config.toml
arch = "conformer"
model = "sound classifier"
dataset = "single English command words and digits, spoken by a formant synthesiser in many voices"
train_examples = 78125
time_shift_ms = 50
n_mels = 64
hop_length = 160
input = "mfcc"
spec_augment = true
win_length = 400
targets = ["word"]
num_classes = 50
norm = "layernorm"
activation = "swiglu"
mlp_ratio = 3
head_dim = 16
fused_qkv = true
qk_norm = false
inner_norm = false
drop_path = 0.05
subsampling = 2
layers = 12
width = 160
positions = "relative_bias"
kernel_size = 15
loss = "cross_entropy"
init = "trunc_normal_002"
residual_init = "none"
optimizer = "adam_atan2"
lr = 0.0019
beta1 = 0.9
beta2 = 0.99
grad_clip = 1.0
steps = 6100
batch_size = 128
epochs = 10.0
lr_schedule = "cosine"
final_lr_fraction = 0
warmup_steps = 1220
weight_decay = 0.0
Rows from block 4, named by matrix and row number. Rows with one number belong to one attention dimension. Each number is 500 + 50 x the weight over its row's rms, rounded and kept within 0 to 999. All counts start at 0. Numbers have three digits each. After the name is the row's rms in percent of the matrix's.
# v: attention query, key and value (stacked) (model.blocks.4.attn.qkv.weight, 480x160, the v third), inputs 0-159
# proj: attention output (model.blocks.4.attn.proj.weight, 160x160, transposed), outputs 0-159
v.29 076:480513442425584428544461483458481439539475545414493528447452555576484523485610490507550386420417481506533527516501536538526449550501534474404509503595460377531501470490518540467569469529507549453509496532557528436522456417470498398564429503426391511444582525549589480536485519500617491450497486519491539583545551451523501564494470531474500533438461464490518519527392547486615561520462507506512442487440511460664534518485492487534523470465515514532515553484594591494578462523451532
proj.29 084:491542463500565456395576480420524552523599434474584487619552517516509537488459466516531546408563479587432459481445518498440495488567538417521563515455510519509454591559528471504547435428459438457557542502519455493469515517486586460492587555511430504502549486478520536504375538440476424500554541444462515500502482529525522411495544474538597517529421550545536507485454455585440526456445479479534442525610502524409474524569442516518530506402499548516503524607523517517345494525578513
v.30 089:479613556601476481505478480559532489559506460613517503554537503492484437511456427455490592545614494468391478525547506455478547510499471504577457492392547473502525537495430486471435587484586472536522507486470422521528551518510473556473453514486574464603468509466381503405508521482479455528463490444415481475503424518457525454495515541494478461521631527535438395426552543529464528462528482377560584543546531487510383584526407460402522521545430521518508506504493459480464559524486539
proj.30 099:553463510461491561485498475567417505491480555495424438415450497426522446424573533432501486691444502467579522534540491452565508505484509542415485468527515569558529472478469506465518513513460700508449547463465507563484440406495453497545497488535506556465495482551535493569626505543439583484416448500496442452467508419532522569464469508443511498446445496451461512526514528502522493508593494525496535451416530463534538445423565445539565437530589441518462506501480427503600450529452466
v.31 097:449437530496476519473617558559522533450569537464571489532452434557532434478451532511459512462462568543556451512483427484548552449515592553440516559455466560504507452478543448534520418426575394516501562568526548517429383539460485528492528494487522537446534538500511524595466564405566498528495487565585415469519606565479544455486441553492550572499371445530526537531557454442473553494497505527497443486480476552463459515540574538497450492526452474525505394411385442530461528425454561
proj.31 092:468595590509500465474422512501494415647537543544506608519524503515518444516565497478542605469509479359484505542535459518508526479495476559593565456537522466418467541446544476566396537488524490476474444486474466418552504552447557475504548487513505510537436571465522487486404487591511500470564497495416488553476413546485403530552582492454527530456564494506541416498353421464460422463465544553478472572487382499545450454508491538498494459510547427469543540503443483525424459498543530
v.32 079:510499493531544327509585533542362510423443522474508488471539486449423454437516447439589505538538494553478475452441529486519465489568516591539477552523438477409506511481419565468435473459485466443492492507451480450493513464577592500440450460375571496527554538546474516450480461445462466480528510468490446415560473544566471481505541454466451425486567543534558476438530455417443554477496468437496613459497445518476448499468414568532605573532549549392582558487509490517507531465510484
proj.32 080:503463543446533568472446489491540512585408447449405389616476430514527556470536566397494483459496597491488441466471495480480488489450488479552534487499467481549482492491487565459526478552511530570462504506470527579406485412463457481519490575625512510455531471434536612570557547434499554470457517546491517465514570444463424530482507509430409436492536443485480455591519505616404484478569529438484395488415571492554541602467481549511527537561518419422515471479418483477489525534529500
v.33 092:595508521505501485444485494509662552451523543459495513460556547541515476515406539559455620454517464461549527484490477592495461441488422509465526427492537560488389402477460534477427423437411472529472506469496489519459439513512573505541571530400428563519542540554512415496419469467511452457555533478422528500468467507391522519483470467457636563516398470445499439548538445527437515406484585554451515512428479521412548525513448525473461513437519487533519487468509567579479481535537555
proj.33 096:458465492491494457575438492559469488438485687550445591442595534482478419519461408465461469605530486459449478469497550581502404564567490534586477545600474473506472566497466539520492439534586478503578437520460551427510510524480483489442552467456517489571466491415528469519457535481554526583506493494564507493457494497485471571480434454504530511383479568544479466534481441466492456482482560618529477539654466487451476428522576517463477436509544538532523502448462513412486406526482505
v.34 108:502573428468509455460529549472497509567627526494571456508463491481502521508435515508503545567575505540530491543469464490518450580383445422440500492462524501535373470485447466435529532506446438555546547495382548507551509600476490487502497534404597529461507504540505474460491489497458526495540506548519571501492527457509507487498513478550518446570522521620403449567541526613416457464497512614494517542521539474461542516444379510392423394553439403448435472559514492552450493508483423
proj.34 106:517419527486538516533531502511466542530540460521521505389456430522416483546517434490501480559500413456504563571466578529440486502491633646501482533482501482540548553460489461538402453494515577463493523500540546474447494424424459507437544461517437474472526510429556466493460575497553535577525418488576443508430455442507464563449408431516596515438418510500595512438467492420580530483569460465473541560543478545513510413457572423534464560483536470467554545454549639501527473519463458
v.35 111:449508446502483497490534544466498510517573520450588465505504443516474519579431619475512442518542564526662492529425458513534564506437493515436516579493530434530516509522449444429557607561550418570584548433460541532481499514428460444530461572497581523428495506481462534427446546493486544466511548552627582531513540437480539518424486515534543480525535460527474512498524479574505487535513476541486508558548549476483555501404484520398463437464386387504475417580472403486437466551458483
proj.35 115:486517489506543475488445465437485472512553495536425523515471503515521537495602486527521516543539387507426537545497541474432495435531591551496535502437517502587593546438561468577372422463503528542509486569505521552519400439348511499430515380449485484414455468499572483463452500521555507572577451491502530507476417379563511476562418450507507494509506515541504565505470411482544497476591411508466527547516519536554470387506547464511462537491559434500570545495562599525532524565553545
v.36 093:455483473519478448534606554459447477488507454465587499433443472465466571504506491553543464563562548597569460522538516458484491503506533573411501581512482495499471486561511447445582632572443454472550525429382571459489487539477577471482487518388652490369481485501446520564500533553479528446462522465578545458525556431558512510520525446547465469559461503591426484515538503523498454536516489558542601538557527532507524479466496485439491398548444481412410459522489390510504489522472491
proj.36 084:468486530471515492411419588509493528526527383538472586466499464544503521465550457530521468524497417499478540556475452486443511432491533550507489447385554466626559556506529451580446486414540458548495513529468515540564491531397536480440476457502513447373491536510592487467472433507530505592619382563444548601459414479502494471508421506508466439607517474468539432502481474463509508470590467459510518545393600552565531494540526458520445576522471509469520492476554547509515581457538528
v.37 098:505516475551554473509525558484512530494463493387436445501601519457440583513506511505423483524578548483522409545461583486527475486401534483485541358529521500487382410465421550424561538455397487525565467512426503486495525475516488549506553585428532539450638532452518534487513516509480518522468538548480580451513455463456523461560560428577468509511473492544442452553516567502417509491490525497504509504542482547448515416569400563432488444529410480445504584495495488574607432580470495
proj.37 104:509452581449541535500529466572503501437438496484509572440455513520425561570522409500566443492533412471515507513527509537514424573577446566588410596465382470565594499557452506550401506539558464547485488531481613434469508495526412590450480512533501416542566460418592463486459572431559508513495438549455446458473487473483415551486404485484570447528502485452543531451496526461582487492511557424462483499490542420539548577477570471476555559490543485526520507444530570535550560485471530
v.38 119:480434542562429483530453467492638508482479498439430513502536567553472554611527532548485441423456498529579529459534469556508500456560501507528524456528516500542566446498598457562484499512522542518517467463596393478512466416473472459458503552532443486453524519491450528499467513434558491507495467459418518526486568517494622492484451445540560530493490458328567535468560448497571514534477499491506450517469466521528524452573523597516540534428472573660542537529521473437472486585530650
proj.38 108:444511461479444413452544543473475409588478594581469584510507515498588496517493456536565485513584510506432483422480403502549530519575376415590538468514459504517433521519481483527532557434506411494543425428496452442580490618460515494536441480436543511541395557551488495495494337525462519433448497581493541526527458475510504440543544528459401534510583559563523546505497442524433423499498458584502434513547481515457471474563539497467479467483502427538505480554457499509526544538583551
v.39 092:436543468445537604492422510460480479492611539506487484559515434417565539498509527459437450515513556460443501588437512484475447581355484478498520581481510464570478497475469529481452507518537472533580489480428561543494554588411433566537484496482500524453462493490576578462454519547532604555524480571623618497467498478491488501520519501588424523477536520575388535522491503591509450490494480549560485523544521459483516518454441414438499426509414399484538428523513518523525434506483378
proj.39 088:577481562545522498454478423535503558503548490500536460414454536562474452578483517542518561514493425514559548572567654512460508450502512583524456565481539527399557542469471457523408536485522533421448518527529487525434458343489484479464521443464439463516518431516476488369480612482534452492536483401467427477514456534539534513510422486433520519443423490451477532435478477430580518478485490442491625544533387537514459432493517482505472546476435512504604527499566558496562558480540469
v.40 116:488482509495479572516367495467508479497473517420373515593580433436514512545558557522346459482458561481507462513467596448504526509446452495551528481515538463571465475577521552524472539502474534551532503547511480581472557521478389530544545573588424482463504510465537557482541548537512549626573464582550531457470483520434491475448511508585503525425485513448454566421474506542576487496496502484533428574536442454515464443555498503479486471451441527564431554544475489405505391594576462
proj.40 101:519614542547480543461554420525501535522479552518518461467453580498478539554495518556538547409526451532495472556475575573517525527572472492559444539481418503416525428476503472483406517533532492435432411550484485504463512451544422554475507487436474445566478431575509374479494464493488511507379513417465521524507497494557567456578548436415495512504531458446513586420527549427441550514515620388484612430583474452603510462552512535441542520501508516540522524477539522517584581459531481
v.41 088:461540461426502530480407506456487484549645548566534514464443496547502570520565450507475552480498400604403533498544552505515475585447585447557459462440484462568504615421622491488451482498503538538511525508584488459585565574487465549452457532594517426551451438483500437486561506498532542574482443495497574547501579508555565462529540516575427509600649480567501549533500544591490440520487492550562462497555544498523508530477539497466488501552515542499530534500552521480444580481477458
proj.41 097:606429534521568479453661483466412513506590443550565532436463458539494390478485487504534493476513497548548578558465476540514530516495502518427469470524511570461551440499498450443454583454433567415448547384567455498540519480476469474548471494518476556508484591590460461482552466538444521464466492427455435522456461554497479534446506499431496550461407492509556536423419584432582519496482403493474567518475466550521576462446522493591540556402461487473454553587523550547564503512507457
v.42 094:554428540462434590474346438460601595523500481502401534539534482530590481571475520531416537421438534460517477544494474574478448460441416461493550494500539535580450497501478500556450487449462489552478467525565458569444466510501435454600535552570412529469489562506523459458472433441576523555593460529493495531417490524403523468475470492495598586433468523388438508517507467520517475467508501521472439541486487480454562532511492495505454498432491538636469551526511520467459429608544482
proj.42 099:467567501566552409541531418522479482502532687512490499442506562466494436554415471517542491492527460464428496467529542550527467536618479508498483498589475502421485495496470476503500460520516469429534424524474469464548521445485432488522534507385461490623468473558468462504503488432502510490462509452578440472530567510540456575530533420492517559335491511550500453472467388400474505481440532525527527470659435462478524376555568521439576465486505503537531463525464546484512494514540520
v.43 092:455513440474446588583393465462559505543587493481472476510531507501536606565530469536415513533513456558415533558514520544508470588401591491547488343444504470550439583473609509487522454502531497568597505502545505500586520557487399544452551578521505445494484508460513482494546512468563487558485449495489548554478576465530601443511559472647460533525578464512411497527554512564473428543471543544546416526589515528508527451501530491450471435520483594521508482499516481555485484548477515
proj.43 107:631496544511504476485630469499371504470550508537546531393448476525502420506503460565582502478511427527556553540472463542535517520571506522455460541502439547443528466519487452446402545481430538411498536420553478427528514532515416544529483468496472496536493547593516424457490448499477526492453453445434445501444478543522480531487496477411507519504397476479548567401383597390543483456484457457460548446494464505532544470495592484529543533384491506502443530542517602510606534508491434
v.44 097:564468522400438521461362433533591507508531470591459547543543455553578452487487454573454595447435485454444500474559458568458416502406430479542547437482492531509402515519520462576428471428444538517409506568563483562487492529548488494520566514499414462508442482513553449509443471525532546537630461461400449490434456506499467489542491521488641582487474544424425453535475460517475468460486559551457447540493467467485507571528453489530467482456519551553481549511485604495431472547520462
proj.44 104:527559525573456454525526495519462539497540641531563507406549492466434387526410518441530534559496489468481519508507516572519446574523560508453438473639483522416441506502440495478527457530495479471496438486513487466575561486514504457515553542490444538609473508543472418514497552435527506534411541418588492477513541593509455565471533446515535544379436517518477478438483458475540499530443567515535555496648398520426519396515557581455521418508512553481480471511442461477537419448499461
v.45 083:468479487511542453578509532442417519528435431434391489474525557377498510443555464522446453502534567523560469468503577541497483487503560528460570492500517428459511519551574495494619555541511437544524442553521409452487469499547478510500581576436574458414467545461538568509538582498518503589481505466468532492553501585604510457523473422574472473445522524488487507448558556463510474587458441494562535556636509499581488436611498511526567477499458578546454536481529425439520461563598540
proj.45 080:503475570494474455440595471504561523489499540526454560486432468544483527482462512585572424405514431552380471483442484498506491526524450451511520537421391474573442492530490493509475476484521485573579490437470407528554525481534519521498522532508415428507531539516559482467547416449454540451470467492394540446526483473556407482542485486436462474588559430441453537472531509505484448556513551458485426457398542492518548589527497494432571574395467494482434436476599557586562612434579504
v.46 082:467474472504521524495523478543476507575504388547618525452444486534520554547462431471508596526497440563505533552588581507445512524550511458475452523413551475510542581505608478503626527554537547524509513500476562529544565434503478441495481523582558448578415432453425462540566542589503488443470462460536462546535564441587564484490548502541494440558518504564504536541495597477573472534553502551523505488506581500505508497493562427483437498499483491463445375534495379413488584435431431
proj.46 095:509517465496514476467531598414430524490559463466557538473509493474528429375477535544527420496483478533547612498451462509503604455482581517384444468492458538534583525564558375486521526455456500452487572481512423488636495592417560537522476460436476541464473497577515489520473386568469500529530462499494535606439497499525524485483499482446551511564483425547480463467414548425536478538522470524546483418432572527474529530524529411535545514409589542442400472516556536544497483466525536
v.47 087:567459518516485546465485528482584446517527483399544547508539471531517488527444576586464419480474545430546553588412527465511563479410527472384499469551624461503514398469504462522589589569458509514618506457472501520605583443387448427561466578546481530529545535487547523475433494513463518512474488514505512511501525466510573548466492490534515571417480374433464501483458518528564510489556525511449486469463506546465546515518482565411471452389400375526504476500545516500538451497519529
proj.47 084:461527436470516493466563518446420484438532533486524605467457599553433513548561486534497569552538446461568614455574504500470469471534459532540498544465528507494549538480475494513427480450490478491563452478502530497513435487447533505408506377475579509421399453473529391477413479563515525526548499523455526578484364438555590447616425523570500541555466607560564565483557440554489470464479534499536486581621482489504494489517605467482517466523474503583519515571539452540501512490501460
v.48 107:477512400570513593428471509482510465554529559487574497427516548489557477437463477491422537532484427530516477488443547441546545483492500455510487457514620487557564558499433638464487481484489544522485525555556479535547529544457448540434450482551499528652532488469620524470442502490508440541555469515531497511497452469471519550535464551541503416484542451639471482492418531566436468450474501583449480473447489579497440448559503456442504563475494425426568386488620478568554534421521483
proj.48 115:488514524489433524594454498595527525454378473455457428491508490397461562544503532529513513541516559467483491437499642491564516618558532528540435472501563477434509477452507434443402445525501489507542525506499547509417399516441484525385485420433507419400511423432483425444563523489495439469493452533539470551509591445490562526557554494442488447517472598519532493552478521475518550574581492438528527460529439445492485461442609460570454565513520493507506582473517534442457526490575469
v.49 091:545554353513583582486385541516573479502551503405483471548628450545605532501444545560527531510531492439472541496386525463636533533411445535553471415533534456532558491513509546536555484468493532517501531533455525552555522452446565440514451473537528545575472541531462507417450545513539404504510397510487473533489443410536525541431569491505509505473515448498417449488516495548437471463530542433509461479473501493471488501585555432462451462374415493511528496451506589559530509477519531
proj.49 105:541506542515456503521541450524445547499477521472535460593499554446482481518489461536484500564508558422459447482452594529482515595547490482642493509530511448500525415532447525571522514549476535401520481452453508477388439566590448562472464381479583487573552507466510466502559505508456439583504392534477575573491528542545485487606465480455538459459460532495543501568487641552436550491548508497484529451537411447523419540515540490482458466415446468417474471540596423484504387483495455
v.50 101:394566514450403385596433452571470552540558575558466550513490523554497492492521504428537453503519577452475474549578454545449467474511453510443490606531468457462467484510535442562469507510559433481538469469479468487471452465459497471529416535424487554380435524495439452508507458475435547543553578610564446459489547540489480483469497478403484444456486500466585462473534414465523534527564440459561572555500471451514459494435489534476549470513541498555512615554348487455489482613497520
proj.50 088:512477457567539542494449549531521434521614474629538491568533441590496511488474452555456508516502422431419536553544402524482511466486481484469490437436489586546505577539470456625513512474552488520386534448496384515577518538529533546552490606509474537603490526406599549559433420612488456479518585454456543511527435512480453554451479519480497545510614472468478438416537497460495470458486463511487408522517573463506465556469398469479454407525503472472497482504502524483500491437515483
v.51 086:454605467509514471482429500450570450546473591458581534504499451520559604481559519461485583525472463589477544494420566510556566568454509496541495498502511482502504526461517608497517425470522502498518554542498495423546556522511503445444510415515582492539532492503502422534434557440544386525448539528541501495491465442536628494576582540575523473428490532523486579464502440536450509444412539387505449421481489418377466525566482543511527456416446546491527480556568616530465482472543560
proj.51 083:531417535453493541555532460540444558471551530487465528513537514508503423482555489460451562516500476408522446479498620446458551421503537482512537455501528528612486425475421577568563433418458503406533457485474567559515476423571541523496448473478520460434578563556508584623488547564525472554459448555472533493490493482537488486471449467474406442496481422425529491557612551531512574415538518537541481514503490499447398467522662510446460460531552542489514553525491473472568474600449528
v.52 093:493638499496504435476464548438542512478485497468485475576477449482540423527528448542534528535441568502493412545533531517420426563514507503550552497470408438512468498498525471538510498494439515444570591522380563475485497464531549482497513461395526454418509558522497477583572503453487499576480542484517464452523427492605499481525578470560437469496606555572418458494598495471396516422476510425542512462564564493497442534420526490586504525576530517471581522501471530643603437488456480
proj.52 096:412417519462518496527501550462561510485556527413509527476541493524391619557508520472451469495494513519565510431526464430448475483554461525420502481459492560622559493533482584506548438498518517453508474492530482483520480402542517467535427573494477505513523489635436614557469582559487467458551537477564466470614503524491451484426424418509474510503512438416496471508562407473498512514440526533527505512493469482525556518661499464477496382525532548621555531565423528497576515514423507
v.53 076:557635507447442508543457532538422508429429419441444470416539524472475426544496483555509548441491557412540482489451415522525444536473486573497555540486475498452556458565442563565473515589483471470544549478428583524522555481495430462483556407414531441517483488504460447510519541512487524582471507405536524451542463579543483506435533441503594547469435557526327547520495515397508488467479524487473510457500486512449508543477560482480457476448421459538358446445455506562543479516484423
proj.53 069:535518523475609481502441401504477502486487538417466494475438479440500556478550454564488505453519361477537570419482522511453373495589586512553552545530590463549461477453486600407502456570484510448615490542548531495537566427490444503446488470496548584540602422534550477484481425483492441449566477482479459459474565411469571492552466491518532451446548481479505539540536554565472447439456518491486407485524522460477567410502584584458448474456520546516563491437492504541399521556510475
v.54 099:548444531506546582401508566454561479542571581554583450535464428541508516574494509478393539449466410511543510527584516453521554498472537452581469445440513637515506432433472517523502514487503647469454495519472493550484449476502544451544544495542504488570493443459532524547410569583484524495488462417527488527510454421477480484541516557458551589466515414462534534548482503488424514413505537535485470495402429519569622468528511470436395409582481510512512491495531465435594443474505487
proj.54 096:450471473540496520533520425386389578465515503496461501432464643465494430435536518438521494446465547531448482489435513508489412467516530512509597590563552358497470452540505547446524585522512451447548514534508495459468548568523435505453548407422428473563462573520423472461545486420571487499564475506467536538446626533529534503437478572546436463456457501563506502489465514522532487501550425536473532573552502563496476496425484511529544580497561518524513569396522590510448532582497549
v.55 093:468627478523463468500502533494535534520556520483584448552522481483531476525518467469575618590443599519503460489376540466522447611460462496464558496537440480498519501517471518531525482493506443445492549458398517450531611506467520520497469502442592506444552483587567492541505541390494478510517473488533503484504440471575462489529559495604506439526564457605457428508534466564418459445468498502450516478544567488412450481449470538540527471541468488407643503529463566632586514452444511
proj.55 088:450445528440407463507468508443599488494449535434486498505526462484428636578499433464467439531514473500617519469542552495467533424555425492561368460492559508562539481513497573549529476517506462522484490461517490465502428492569457454469462464443555428486484415478454606503506510583488476461485509515574427429593483537519485508551508453499469508497620562453484500584569463528428595596521613494523452526434464434544526469578563429518470422463512589552481513553531495499530545422488489
v.56 120:512480372460526555469388503544586456502456458378467523475603491542534508523406575505487509516513485458555471473485595536592571476438434548614492496524561484452509533550583562500629495516545538542507494565538505588455488469492552424505453531571456544589522551477472521447461471553498434512528482527483557557512456438366498494443543420467485483458531455496468486462504536539536525424544545501597484508487484536505497462513556396511416514427499541475515402485516472477373456527545512
proj.56 121:471517504533452502576477447511438586488508504498490488567529542437463385488537528545490497520486550411413449535517540491542473523456484549565429474503395474503514489583496523665479493468423521392506569443484453487461435540512499569506464454443540581574591468458484501566551541518416494543518385503524501554473489536525483511468503444447603482511471424522575462555541553454425510542506485476543506442607463389499432543544561452483572417532557548450425459469503415499561453483505430
v.57 089:500472463426430547497477523478505450529484444481469534490538499535447508539487451512498504440554519446527501516510429502599557473430592557477518476546574497451538549570479525477514553488588476521492518396619527515530528543442517445523518410521514463484392466522449398360467492466471508433560544559495538423468519495449527514462455580445568550483411456497523542496483469507563446600538516521399492542562488513569553541486487564419519471416527451531347503513489495391406550612523499
proj.57 098:527573508543532473507522360675501494530443532520510445562525502470566482452473473547494550476514473513489482439450543606482532496550567455596475518553545466445441457520502454459452502543500558486475480450452464517496542587480405628503538520538517574550565459419571436400528436471469514502493440485377511488449475443459509486598593516471527495488516513610525481539485505494408540467440486485493468469479478471473501420393520471488582593430468463512519433535588493492432495446555460
v.58 137:578435450478498500433445532479592465499504500457529468522516428554536479522455561537451548498484414523490510509516578479576566512443530479611482367482527561442513458479551505477576471531482630506496528541504465600513497475495548474525530532573480525543557521494524531447462540539550422471451467458442532565493429374479544503511593479508490577493572406464461469558470578577467503448516583512542451446474460584510570462546553398495393432508463581471564420462563510488503414418518530
proj.58 126:449516483520432498539540461393423598472510507433485535469485606468443440526493529421472470483411593503488444488520572416489464520516458553515495551556483381533504441573477580558529510496450494395549538447476534478463473547581472584496448395418548488565484532473368502566578592442449491519526387506501528524444543601532494457469457480467551459463453489511563502490505596490496535559481437511538579514607420480564459508553529449484521490549532565514487540475485475496531481580467446
v.59 112:491574458494469434485450504490527594534523541557534509535476451577512509488476489557543598541516471544470499491427462505466538576384586502453558488547517463495448500485482530440502469475432543488534545478543442521630625597425571492509469455503491561391472556563493440439521453486529466511543572467463534473479440450550493479581555540603474474502541443567393466569421518667445419460467503565414516497508488579454504468472500533486514532423508512407523482496535538547518439427490485
proj.59 123:460493483522556527479484478481537420444442466413466525498527478514490587577496511560501440497474546590597518376547602486491550547576429544498388500477493529545603459542514579546509515499582459502424460466546454525524402443581489507546464556493597411525448461440477531595559529518475431400492490502535368421486500550495508508479471422495508490548556593428518450494448512436546616590499490464506489451513502446552491491607490416480430485469505529523476512485514476465510540556521465
v.60 098:500426464529459554477479436599514533537461443431494482451480588524457513487441480468500445531515450453606458451441480511542531472464450536490472550512583453515495550522499624432511449471501464584485450503646467556480568543482501496462406536561395537541540580469554556413480453536520425496642500495462537569514566496407469497448441442553477400507473432491517491479430584569516466449469478640491554530473511556511504474495481480495517561426530490540568464444532478445407503518446516
proj.60 091:546587514527480502503485448537500463420498492500457500513510428468528431553550501588555454524560472514444526492547580573648476534486552568538414450509412553437576501504569450577485506538484497496486598512546484466527429518443473490463517502463487484454467435386513494540558449441471555423485461504462478501508513493550501557522577397459581558531547568503561482544456490475459541539583460422533450370459521339502528457490611472534529532500559463465404484434491481529451522434571513
v.61 111:541443508567551591399533519465527492493499422386486425575496527433461511568549452464382623495368466534594449422509547408543570506530515473521576491522511503513544521509473588431501452429514597522423543565521509462456526515580453485486485486528506450552510449495649537587432554442525456573461475468474479499558475532499510577480415530570507469477501433505589574505431496457499470492419505510520453486534506501523480481619494527494451568536432431497524479464504484471491505539480520
proj.61 117:443500505426504447604421422434579547483448570476461538430477550462504537526535533449537501628594478583513506519565455466538484496516481491524520447558509445487489450480573500491471456506471440521590562597455504493458496457370431506441544395437479448452466444535406474389532498442565529513511406509482528447535525388544593446541547483460529462511445501561498535544594457524475519484554532504462474535413469435534522418452504529488552518532549556551520535522477624460478557474550522
v.62 096:459473500468430429543521431592459549473496513598541571467448504552456582429473513497532448497608495518443618553533396517483500464509534512419456515510555543511426460478520468429472468532430525521540435407600462524587524522383506470514506500555470560451481510538417481395476464583515577442547544499548513453466610516494446484535454545472504520531435495427528536511451456572539458570501502580455535528485478507506562462466472541413610453368536529557453519573517509437490515463533498
proj.62 106:577572468574558589419518540555461428501487462522464477482526476538568470481499427585554504488490506494506486476483595558499550552458546546503492550473488493451484494535458464554434606499588488569450499476509469522533454580585526520540538619575545452484424522401566472548536418483504506439490552507442475512395477545474523543483525507503462534511602557475470474436389545516567507512532426473464485486479564557525476520450466514495462633408457386370503526419576435510436517545501514
v.63 091:492554546566549581509560528508428487498527495448430500494513495480470397578478524463456474462415556451518424448518413477494471421578466508509535559498399469504530519516456494537473618471543476421500530530398525466436476465599445541563488468432496435571498493503494484582568450454388514558446521459549421515556556635531486493429481518432478510486458517500516531482513487426559560500520459476576495511497463497559435515526484543547425569557457416509473527607383461497432542620459484
proj.63 096:526477480426548391504489483477533530578547544523545457507451570476503538451502552519503537438567457546489539586513378489473439481492446414408540424496539583480524590466553436467509416503433517557502475560500479454499601432376514436484519526436454544525513454581542463419439519505492508522560461457501555502529481461509557485534512512465563499521405383527506530492622398445445416492501610556523488512558515489469555482469433541510506408543550474585477422541450550501570493446528528
v.64 114:533521546446475615559437443556532480436476442569503450528440509483484548543523427516470589522576437419421508516502479496490573522429475461481479464543481562466471497461488496516585508503509504520530465411474503496464564524477461480494565430494470530567565451487530511503576465582600491450564468416419511409463500392578504523434453524563522521487494468431437527508430499478452466492535522378290440430585409451490548538522488545492433433492471503527494474453428465526490457460452523
proj.64 115:432485449577518555505539538432465494478616345489629525383486432537472526468532515535540431552522490453556604529475496529484491430459548513459529528500596485498501543514517497434498585466474547507470550454501524425508494545500520469433516609619480519402391602447475513445559524509394539536441396555483554609562474488417514540527479534499551509522495528516562414535510495511539502513455513523582536547442567538496527451491542541535532565437471502446521569521528458504497471504447475
v.65 108:520469532502527439535469458388509493524534472565503527445541495531539564539480459500480504479550602557456488457573517533487457438533501478482547453421576508482496541571480506478426545454442521462507492396443486417549484506482509496495509513571502517494404481527442428483504542462446519497613502385487566534475479477472542447517464517489532476478556631489510599469553455498508471479442470496446525613532410461506580530478389604485451533520539439502416528620541527489515476692598505
proj.65 100:501521531443496469507598508536482554523478485513423460514436533493475442493465572428566446511513585529563508494380460438484527520521493516567462535522427507486505448568438377455594545552515513508446615505485437585382461553531399560527463507463536456588602497526443517454568435557458473513364488506538482521480531441510513559459568454526454481492602530598489481568548581473528517519517495476532530411399519463478396496452543448460551508536471479591523489552559465471528467519517478
v.66 111:563501528507520445456399593432435508559474505533530550434491493449549558537413477602470544488571525554538537473494468376511514525470501452432542446493504540524509466474476516470422523520388500418531538507521513418546588494603528412515518527604456538579501545482436430503485445562510491499466465442556525472455529486518460496423537551568470491459437480545449614470415473485544448477446489600426492514455395544496515527562511496593461562428487467437443468558506557512496577504586411
proj.66 118:508465490458515442504502481563492483486421467484545543561530544524477521451471499521524516469518495433533524495517608529534542440418473526501436471446496484467568419507518453549460483453500607427401473517585461486461493469609514536474455516535500533534540435518465530523578619564434443460509373501393558514487477554469541516548511487418553440581514449336580525538499663527564562590501451489481561519503454431527494565547513494389535577514492544455493505533511435450546522522504464
v.67 088:530484553507569478477421534425521494514489440535542542437539498440544575503470500566455526523590538543404580485483534434486585553436506426475531437447571569468517474482487543448504587456434536451530462445530536496573546526490504450575514604610461530528455525464497489476547527533515538484559508444556523479406400529482498484440463498555503481454473535533491602460379450500607449478487503497435441583508369475454558511557506522517476538477477419441435536627488498495482479590592446
proj.67 085:488510510479580442528525480554440532516446410493505511518490561528413495421440514500525466485481548405518509504468570473489504460517497510498499465485534468498496445545451470538557562527479601453439539466552341519472486530613450566512464553509435479507586536566460511472627540545430503515398434486467562638568447461454512533504511430493442453532547507425607458521535585534571509554446480513556567516440481471490431548489566472467570527496536492509462553542613385494555450555556491
v.68 092:482527448387537528500490537448474532560465551551476522554433573452530441518537498538482557547522554490612481537530468459537434458529463553455445513470548595569554549536430522513476485420562438515456495489415499501480545517538517635564489503648528484553432538574458427393505470488513554469498525546439515532535503553453523437463433530488426566480558540457520455458618566462421492427448509564569528563426440453548504501421440501501498511606543571495410506510537510461565516488544456
proj.68 092:534484514524578528579467455503532504500510543488402504520560494478478477538390388457461472435558535517542486460395507546455508552524542513596570481493456458545546399478443471504520461537493489477496491565551433614457481464501511533488489442435473436632534497532446579516531551508534476427533509436477457509410548511551459546456504528544523484481539477425449523528503499528489522530558492456414493532434381549507454451551580545417551507479484496557642432571493608535493412457549620
v.69 105:502575443540491431500500501462546509501545575595415436507490513460463583549510570518560528535477493539464490471552409550463460450578421458474513531436416558455505491521435482461435517524563396494369502409399468467441499600467534573483533457493540496497385405562525493449511411494503502495586564493550542455548411415473473521548486526501525408514550506495545534453450448522467465488467450493495502549469464414588490538398437546498525469545587497496548500609518530490444524500581537
proj.69 101:455469586448413570581460523517457517475453457487495465483493524515485471541460466423489409453545566465549466487474473521537533547487531526594492513494523524509436437477451518544512528600549443532451552527433514552542526503460501458511409554517580395463579581488442533507587460462433529475437595566520431582460543470485481487456546563603380530477538533552561471534579504504449485521579511481536524472548492554476419549366553550494458476516504418543534474507424464560536398399418506
v.70 096:545550471491505406498449623477445499517533528547392425521560475507540521490452556556493460552474493523409571516606530504473503524538491416530576573493479605451533421537463507469439573506485455490426467433492467497470484560523550454523570497504475530498473392576550619515486467549482544612546562418539534424575481479492481485461456532456530423454537442426468491479422405452553464486507543508483475582492429426545476523523497502536499484473496529479524523542559513347517502499640522
proj.70 086:462546484473511499565484485564553503434478477513479546543485571577551479494467464406424449407510543503512457562490490587470488490455481480597495503468520531503395455417503445530513436500579447482432500602502439561526518501460549468466470549478495435490588565452473545486517449409526562421444512546425524503464489480557507520572545430554413605497641509570509518569559519503500555411506540500521473409573493565430404511388480531500414569521506473466515483445492424580499468433501574